Rows from block 3 of the encoder of a small image VQ-VAE, named by matrix and row number. Rows with one number belong to one channel. Each number is 128 + 32 x the weight over its row's rms, rounded and kept within 0 to 255. All counts start at 0. After the name is the row's rms in percent of the matrix's.
After each channel's rows are labels from the 100 images, of 14976, where the channel reaches its highest value: "responds to" is what is common among them. Only what is clearly more common there than usual is listed. The data: short English words printed on busy colour backdrops.
# c3: 3x3 conv, stride 2 (encoder.blocks.3.c3.weight, 128x64x3x3, each kernel summed), inputs 0-63
# c1: pointwise conv, stride 2 (encoder.blocks.3.c1.weight, 128x64x1x1), inputs 0-63

c3.49 081 [138 160 155 107 123 178 135 103 155 133 118 158 128 178 113 103 110 119 194 128 152 179 165 114  99 183 124 190 140 163 164 107 141  83 149 138 148 181 158 143 197 159 108 116 143 131 122 153  78  93 160 121 154 107 116 139 109 131 122 160 150 137 226  78]
c1.49 093 [154 146 124 156 102 146 154 175  77 166 135 140 162 123 153  48  85 156 141  62  70 150 112 100 167 139 134 194 171 132 158 124 118 160  95  80 173 174 146 102  99 102 163 115 154 132 159 135 102 102 107 159 146 137 124  90 133 151 151 106 107  65 162 103]
responds to: white ink; teal ink

c3.104 106 [127 132 109 157 163 153 137 150 113 113 144 149 138  11 140 132  95 142 139  76 131 138  99 191 117 158 130 108 144  53 129 113 220 142  74 193 115 153 121  75  86  90 139 132 140 139 143 135 140 117  75 117 142 143 110 120 157 118  91 119 135 151 128 133]
c1.104 097 [ 94 131 162 144 139 166  86 149 107 135 107 151 112 116  92 146 132 118 155 100 185 110 176 162  74 189 167 134 172  84 139 136 216  95 107 159 156 141 120 143  89 108  79 131 105  76 110 136 102 141 134  72 123  91  75 137 124 144 114 151 139 199 159 136]
responds to: yellow ink

c3.22 099 [115 143 135 135 102 128 119  65  63 152 142  92 140 136 119 104 140  98 111 139  96 138 127 113  39  97 155  86 181 133  94 147  86 138 203 116 104  89 144 143 128 201  83 179 114 127 122 123 130 150 123 126 157  99 104 174 143 141 128 129 185 159  60 142]
c1.22 104 [149 124  91 155 107 153 142  81 118 136 133  79 158  71 158  81  98 118 154 104  46 140 110 125  84  80 131  40 119 105  97 120  91 144 160 135  88  97 117  76 125 152 137 163 137 120 126 131 140 122 107 136 170 115 107 139 181 119 102  78 161 142  57 156]
responds to: black ink; bold

c3.28 100 [138 123  80 135 149 112 128 200 154 146 158 100 123 140  92 113 122 153 159  87 136 167 113  77 150  42 106  87 130 147  87 114  79 187 121 129 109  84 122 112 165 159 167 140 125 112 101 137 130 126 115  91 114 106  57 173 121  97 180 104 144  88 104 184]
c1.28 092 [113 164 102 119 169 158 104 144  97 195 136 154  60 131  59 130 122 166 124  92 155 142 126 110 117 127 168 147 172 145 128 137 147 150 109 161 162  91 138 125 101 151  84 128 101  86  96 158  85 143 131  84 110  65  49 142 113 125 205 121 133 108 120 172]
responds to: black ink; bold

c3.55 088 [ 90 152  65 155 149 121 108 179 152 154 115 123 168  84  85  69 124  99 182  90 115 184 107 120 164 109 130  96 181 180 126 131  89 203 116 114 117 124 136  90 121 147 120 155  97  82  79 144 169 137  85 115 178  98 106 125 108 113 138  81 103 113 113 142]
c1.55 099 [104 131  46 149 130 116 133 178 151 150  97 147 163  74  99  70 129 103 134  47  97 144  99 105 137  95 127 105 153 161 122 108 119 173 137 110 126 139 161  70 115 163 127 156 104  90  90 138 167 131  54 109 143  97 127 160 126 113 134  55 150  96 105 153]
responds to: black ink

c3.89 096 [151 157 141 133 148 170 137 176 112 135 184 115 125 116 123 141 123 118 161 135 147 182 127 136  68 210 129 177  88 101 162 121 201  79 113 192 132 196 165 121 100 109 107 118 160 142 136 158  81 112 119 149 153 131  91 129 153 143  56 132 145 134 154 157]
c1.89 093 [ 89 166 159 131 170 170 120 137 142 136 154 140 105 104 125 135 146 127 173 132 159 169 140 133  92 204 159 171 106  80 209 162 196  77 126 145 167 197 146 125 109 114  88 137 107 103 104 164  92 120 128 154 144  93  84 132 136 163 100 132 157 129 177 119]
responds to: white ink

c3.112 111 [136 138 120 149 179 115 128 142 125 138 120 131  98 139 130 106 128  86 120 146 121 120 132 109 153 106 137 120 145 170 112 129  62 254  74  95  90  14 145 129  88 143 145 156 137  97 129 160 125 141 127 120 136 145 110 155 136 132 181 129  86 125 110 187]
c1.112 107 [144 164  88 124 161 138 135 160 140 150 118 108  97 108 132 112 117  71 112 118  97  98 109 126 146  81 106  85 123 170 114  82  58 196 101 104  84  25 141 108 101 145 163 126 143 106 124 149 127 109  85 155 139 137 132 176 143  95 166  87  89  90 113 174]
responds to: black ink

c3.37 088 [160  78 116 111  85 120 175  85  75  67 188 106 182 110 179 108 109  77 114 138 108  85 100 124 118 106 104 126 119 165  80 147 109 117 191 112 125 147 122 108 121 157 122 142 139 136 182 127 119 123 105 151 123 141 187 150 200 114  76 107 161  82 127 104]
c1.37 094 [131  94 171  87 122 163 127 107 102  80 183 126 144 164 155 176  88  79 138 143 152  91 158 126  69 178 139 189 146  90 153 158 148  72 141 105 109 163 142 144 127 158 103 115 136 155 157 162  80 113 168 127  90 121 129 110 162 182  81 161 158 133 184 121]
responds to: black ink; red ink

c3.101 084 [128 138  84 155 164 116 125 160 101 176 130 114 152  66 111 100  90 131 168  68  99 216  87 129 153 135 144 129 176 134 130 133 130 157  60 172  92 113 122  88 116 114  89 139 128  99  98 110 145 114  84  82 180 118 106  96 118 133 106  73 101 103 112 180]
c1.101 094 [164 143  51 144 131 134 132 149  92 155 139 121 149  48 101  91 115 100 144  76  60 156  61 126 140 106 128 125 138 153 113 129  87 167 108 146  70 100 142  56 127 122 102 143 117 128 104  84 138 131  74 122 168 113 138 107 121 123 104  77 130 101  75 165]
responds to: bold; pink ink

c3.65 103 [147 156  76 138 195 148 119 150 144 195 164 147 183 112  91 143 136 149 208 120 126 194 135 142  97 139 169 139 174 177 153 114 135  84  92 167 146 152 137 111 106 150  81 123 137 139 102 127  95 142 119 115 134  82  53 163 123 138 138 121 132 107 175 166]
c1.65 094 [144 100  77 146 125  88 121 125 138 136 127 113 165 100  93  94 148 125 118 128 104 151 137 120  96  58  41  51  92 154 109  97  76 141 142 169  93  96  89 119 110 176 124 157 107 143  95  99 147 175 115  90 155 108 117 181 167  76 155 127 119 103 118 171]
responds to: white ink; bold

c3.97 100 [147 179 149 133 151 155 139 153  64 165 155 138 130 116 134 149 132 141 194 113 122 165 124 159  94 182 169 160 138  61 188 109 207 101 126 171 167 192 116 122  51 133 138 122 147 144 142 153 100 131 130 143 121 138 111 101 142 158  68 133 150 137 157 132]
c1.97 088 [114 199 161 137 156 142 142 153  74 174 132 139 131 127 120 152 118 146 194 101 124 162 145 143  75 169 172 148 114  84 202 111 209  89 148 138 144 197 134 120  78 133 146 148 122 115 141 153 122 155 150 155 129 130  76 117 124 164  81 140 178 140 148 120]
responds to: white ink

c3.63 094 [206 112 134  89  89 138 178 118 120  83 163 140 168 131 168 126 100  66 130 133 110 129 118  99  76 146 120 144 137 162 115 111 127 142 205 175 102 130 118 123  87 184 142 145 172 167 170 148  93 158 126 133  95 154 146 149 183 128  68 122 164 101 142 174]
c1.63 091 [194 114 118 103  96 133 159 132 160  97 141 157 141 106 181 129  91  89 126  94 118 111  96  90  70 123 138 141 110 161 109 105 135 152 174 161  82 153 128 127 114 159 175 118 189 186 191 136 114 157 109 147 105 164 138 145 191 111  63  94 123  86 156 167]
responds to: black ink

c3.39 084 [143 169 137 123 154 144 176  75 172  94 171 187 163 135 125 112  88  98 158 132 162 211 126 117  92 203 103 165  92 122 143 170 179 102 111 184 137 174 209 134 133 144 113 114 134 137 133 124 133 150 125  90 123 134 116 115 151 127  80 139  96 146 149 117]
c1.39 098 [121 152 138 152 168 158 158  98 197 123 172 196 169 147  92 126 124  71 151 113 167 197 114 113 102 209 128 146 125 104 167 163 174  74 118 179 126 127 138 140 110 181  76 105 109 101 117 114 107 153 133 110 122 105 101 123 149 149  76 148 143 137 157 121]
responds to: white ink

c3.31 101 [138 216 129 169 183 167 111 140 136 204 146 153 164 149  93 137 136 135 134 120 147 183 146 140 104 164 171 170 152 162 206 147 109 109 125 106 160 133 173 132 138 129  48 171 139 128 107 153 106 157 142 117 164 104 126 148 125 153 181 140 163 142 121 161]
c1.31 105 [175 138 109 110 125 145 141 226 134 107 190 123 158 141 173 118 121  82  88 124 120 102 149 141 106 146 136 161 119 120 128 123  93  96 129 106 110  91 141 116  64 144 137 122 196 183 175 119 102 160 131 128 104 205 168 169 196 141 104 134 140 126 116 164]
responds to: white ink; pink ink

c3.86 097 [113 130 152 122 159 152  96 173 188 111 109 132  98 215  98 165 122 122 118 160 161 131 178 136  94 158 152 158 136 199 130 153 123  65 156 105 146 106 147 172 115 157  83  85 120 108 103 156  69 145 183 107 153  97 100 117 104 174 132 167 135  90 141 124]
c1.86 096 [101 152 101 184 129  91 142 172 150 121 139 129 104 128 135  77  53 127  86 122 127 133  83 124 122 143 158 163 123 182 143 162 134 115 134 143 120 132 112 119 113  94 101 145 108 104 103 122 147 138 118 116 203 115  94  35 134 130 142 110  85  25  99 168]
responds to: white ink; pink ink; grey ink

c3.20 097 [145 173 144 133 130 159 156 162 111 135 173 198 152 111 136 125 116 102 185 118 158 185 125 134 104 187 148 157 140 105 178 116 218  85 121 161 151 208 166 121 102 127 126 109 153 147 139 186 127 143 123 109 135 134  99  99 151 140  76 124 145 173 164 105]
c1.20 108 [105 151 151 133 119 155 128 112 118 123 144 171 122 104  75 124 129  78 166 116 153 146 152 128  67 187 134 167 126  97 141 137 166  65 130 161 147 135 137 129  87 123  55 120 112  77  89 181  95 134 143  91 156  84  52  94 110 123 109 129 121 198 164  97]
responds to: white ink

c3.87 096 [138 154 105 101 145 116 169  58 219  95 154 164 131 173 119  81  86  81 106 152 175 174 138 113 111 127  95 117 113 188 143 192 139  92 136 148 120 141 209 132 189 176 112 106 141 138 126 171 138 143 133 104 110 124 143 148 127 110 141 129  93 133 146 126]
c1.87 098 [120 150 140 125 158 134 173  98 216 127 151 163 162 175 101 121 127  77 138 156 183 178 165 121  90 148  96 134 132 157 144 159 158  99 131 150 133 164 170 159 125 201 106  61 101 105 120 163 115 131 188  88 141 125 119 157 127 108 145 172  96 156 168 103]
responds to: white ink

c3.102 075 [132 135 158 173 141 165 117 154 130 155 115   0 154 112 140 152 145 169 156 122  87 162 158 136 159 122 146 141 127  98 106  93 155 133 107 165 188 132 164 133  98 108 133 139 113 134 131 186 125  74 129 144 159 132 126 134 120 154 126 130 186 120 159 134]
c1.102 101 [137 170 141 145 150 178 102 156 119 145 121   0 160 132 102 146 126 133 152 122 117 146 138 164 102 184 158 147 165 129 139  87 134 137 109 129 198 162 169 142 117 132 118 134  99 130  96 193 113  47 141 156 162  96 115 139 103 134 107 115 180 115 135 133]
responds to: bold; white ink

c3.7 090 [162 136  85 145 146 136 143 163 120 110 150 109 194  76 132  84  93 135 206 115  99 179  92 132  77 151 137 152 135 107 103 137 162 160 131 209 128 180 134  83  64 151 143 153 155 138 134 155 123 141  75 119 146 138  95 129 149 136  79  77 140  97 127 163]
c1.7 104 [170 142 137 100 124 147 150 173 124 116 139 135 141 146 104 113  97 124 165  98 143 161 140 132  21 204 138 180 166 116 171 144 138 102 145 159 123 163 176 113  80 184 101 119 166 142 143 166  67 168 126 108 129 134  80 118 139 163  72 121 134 126 165 130]
responds to: white ink; bold

c3.91 112 [159 142 100 147 133 109 145 122  94 126 139 126 152  77 159  99  74 142 114  94  85 122  95 161 153 144 122 152 149 100 161  95 142 178 109 144 114 148  92  93  90 106 178 156 164 164 167 132 152  91  88 192 146 167 127  84 160 134  82  97 110 122 121 234]
c1.91 104 [ 78 138 126 121 142 149  71  88 117 128  55 154  86 134  76 145 115 121 129 133 130 122 133 137  88 165 169 180 153 104 172 105 156 115 144  95 143 173 112 154  93 119 118 129 116 133 120 123  59 155 130 195 145  90  33 132  93 166 116 158 132 159 132 178]
responds to: black ink

c3.40 087 [110 216  96 160 218 143 143 117 190 171 160 152 156  63 118  98 118 133 132  98 107 174 109 186 141 124 148  99 163 176 149 148 134 122 121 147 124 108 171  91 111 147 121 155 114 111 117 134 142 149  94 127 141 111  68 205 138 125 133 104 148 124 115 160]
c1.40 108 [ 71 164 124 144 148 155  72  89 143 174 109 164 154 106  73 127 155 129 189 133 117 146 152 103 101 143 154 141 168 152 126 135 121 129 124 111 187 118 169 117 120 143  97 168  71  83  63 134  88 129 146  75 138  64  72 165 115 145 158 153 175 151 141 134]
responds to: black ink; bold

c3.10 106 [137 153 130 124 146 164 149 160 114 165 158 159 123 113 136 145  97 116 191 100 149 205 117 131 109 188 148 168 108  81 198  90 220  93  96 196 151 174 141 114 139 115 127 103 146 147 139 158 122 101 116 138 129 132 108  81 142 134  66 118 154 130 153 110]
c1.10 092 [ 96 145 135 100 148 186 152 156 111 141 124 166  98 123 102 142 140  87 202 115 175 202 131  90  65 204 171 165 103 110 173  99 182  92 141 164 187 165 158 117 162 157 101 128 106 127 121 132 130 108 141 137 136 118  76 108 135 125 123 145 137 134 165 102]
responds to: white ink

c3.50 083 [156 130 167 100 118 148 155 101 178  98 163 144 118 170 111 169 125  94 225 129 163 187 144  86  83 126  99 133 102 133 118 136 130  67 132 170 118 162 161 143 177 146 103  86 133 145 109 139 105 131 172 104 134 112 123  80 107 115  86 143 103 131 175  53]
c1.50 106 [139 123 152  96 160 166 192 171 163 116 181 139 128 148  83 140 105 132 197 147 168 172 143 106  90 174 132 168 138 132 121 136 135  50 129 179 140 171 145 146 177 125  66 116 101 126  92 158 120  97 167 116 143 112 118 103  90 158  90 141 135 137 165  69]
responds to: white ink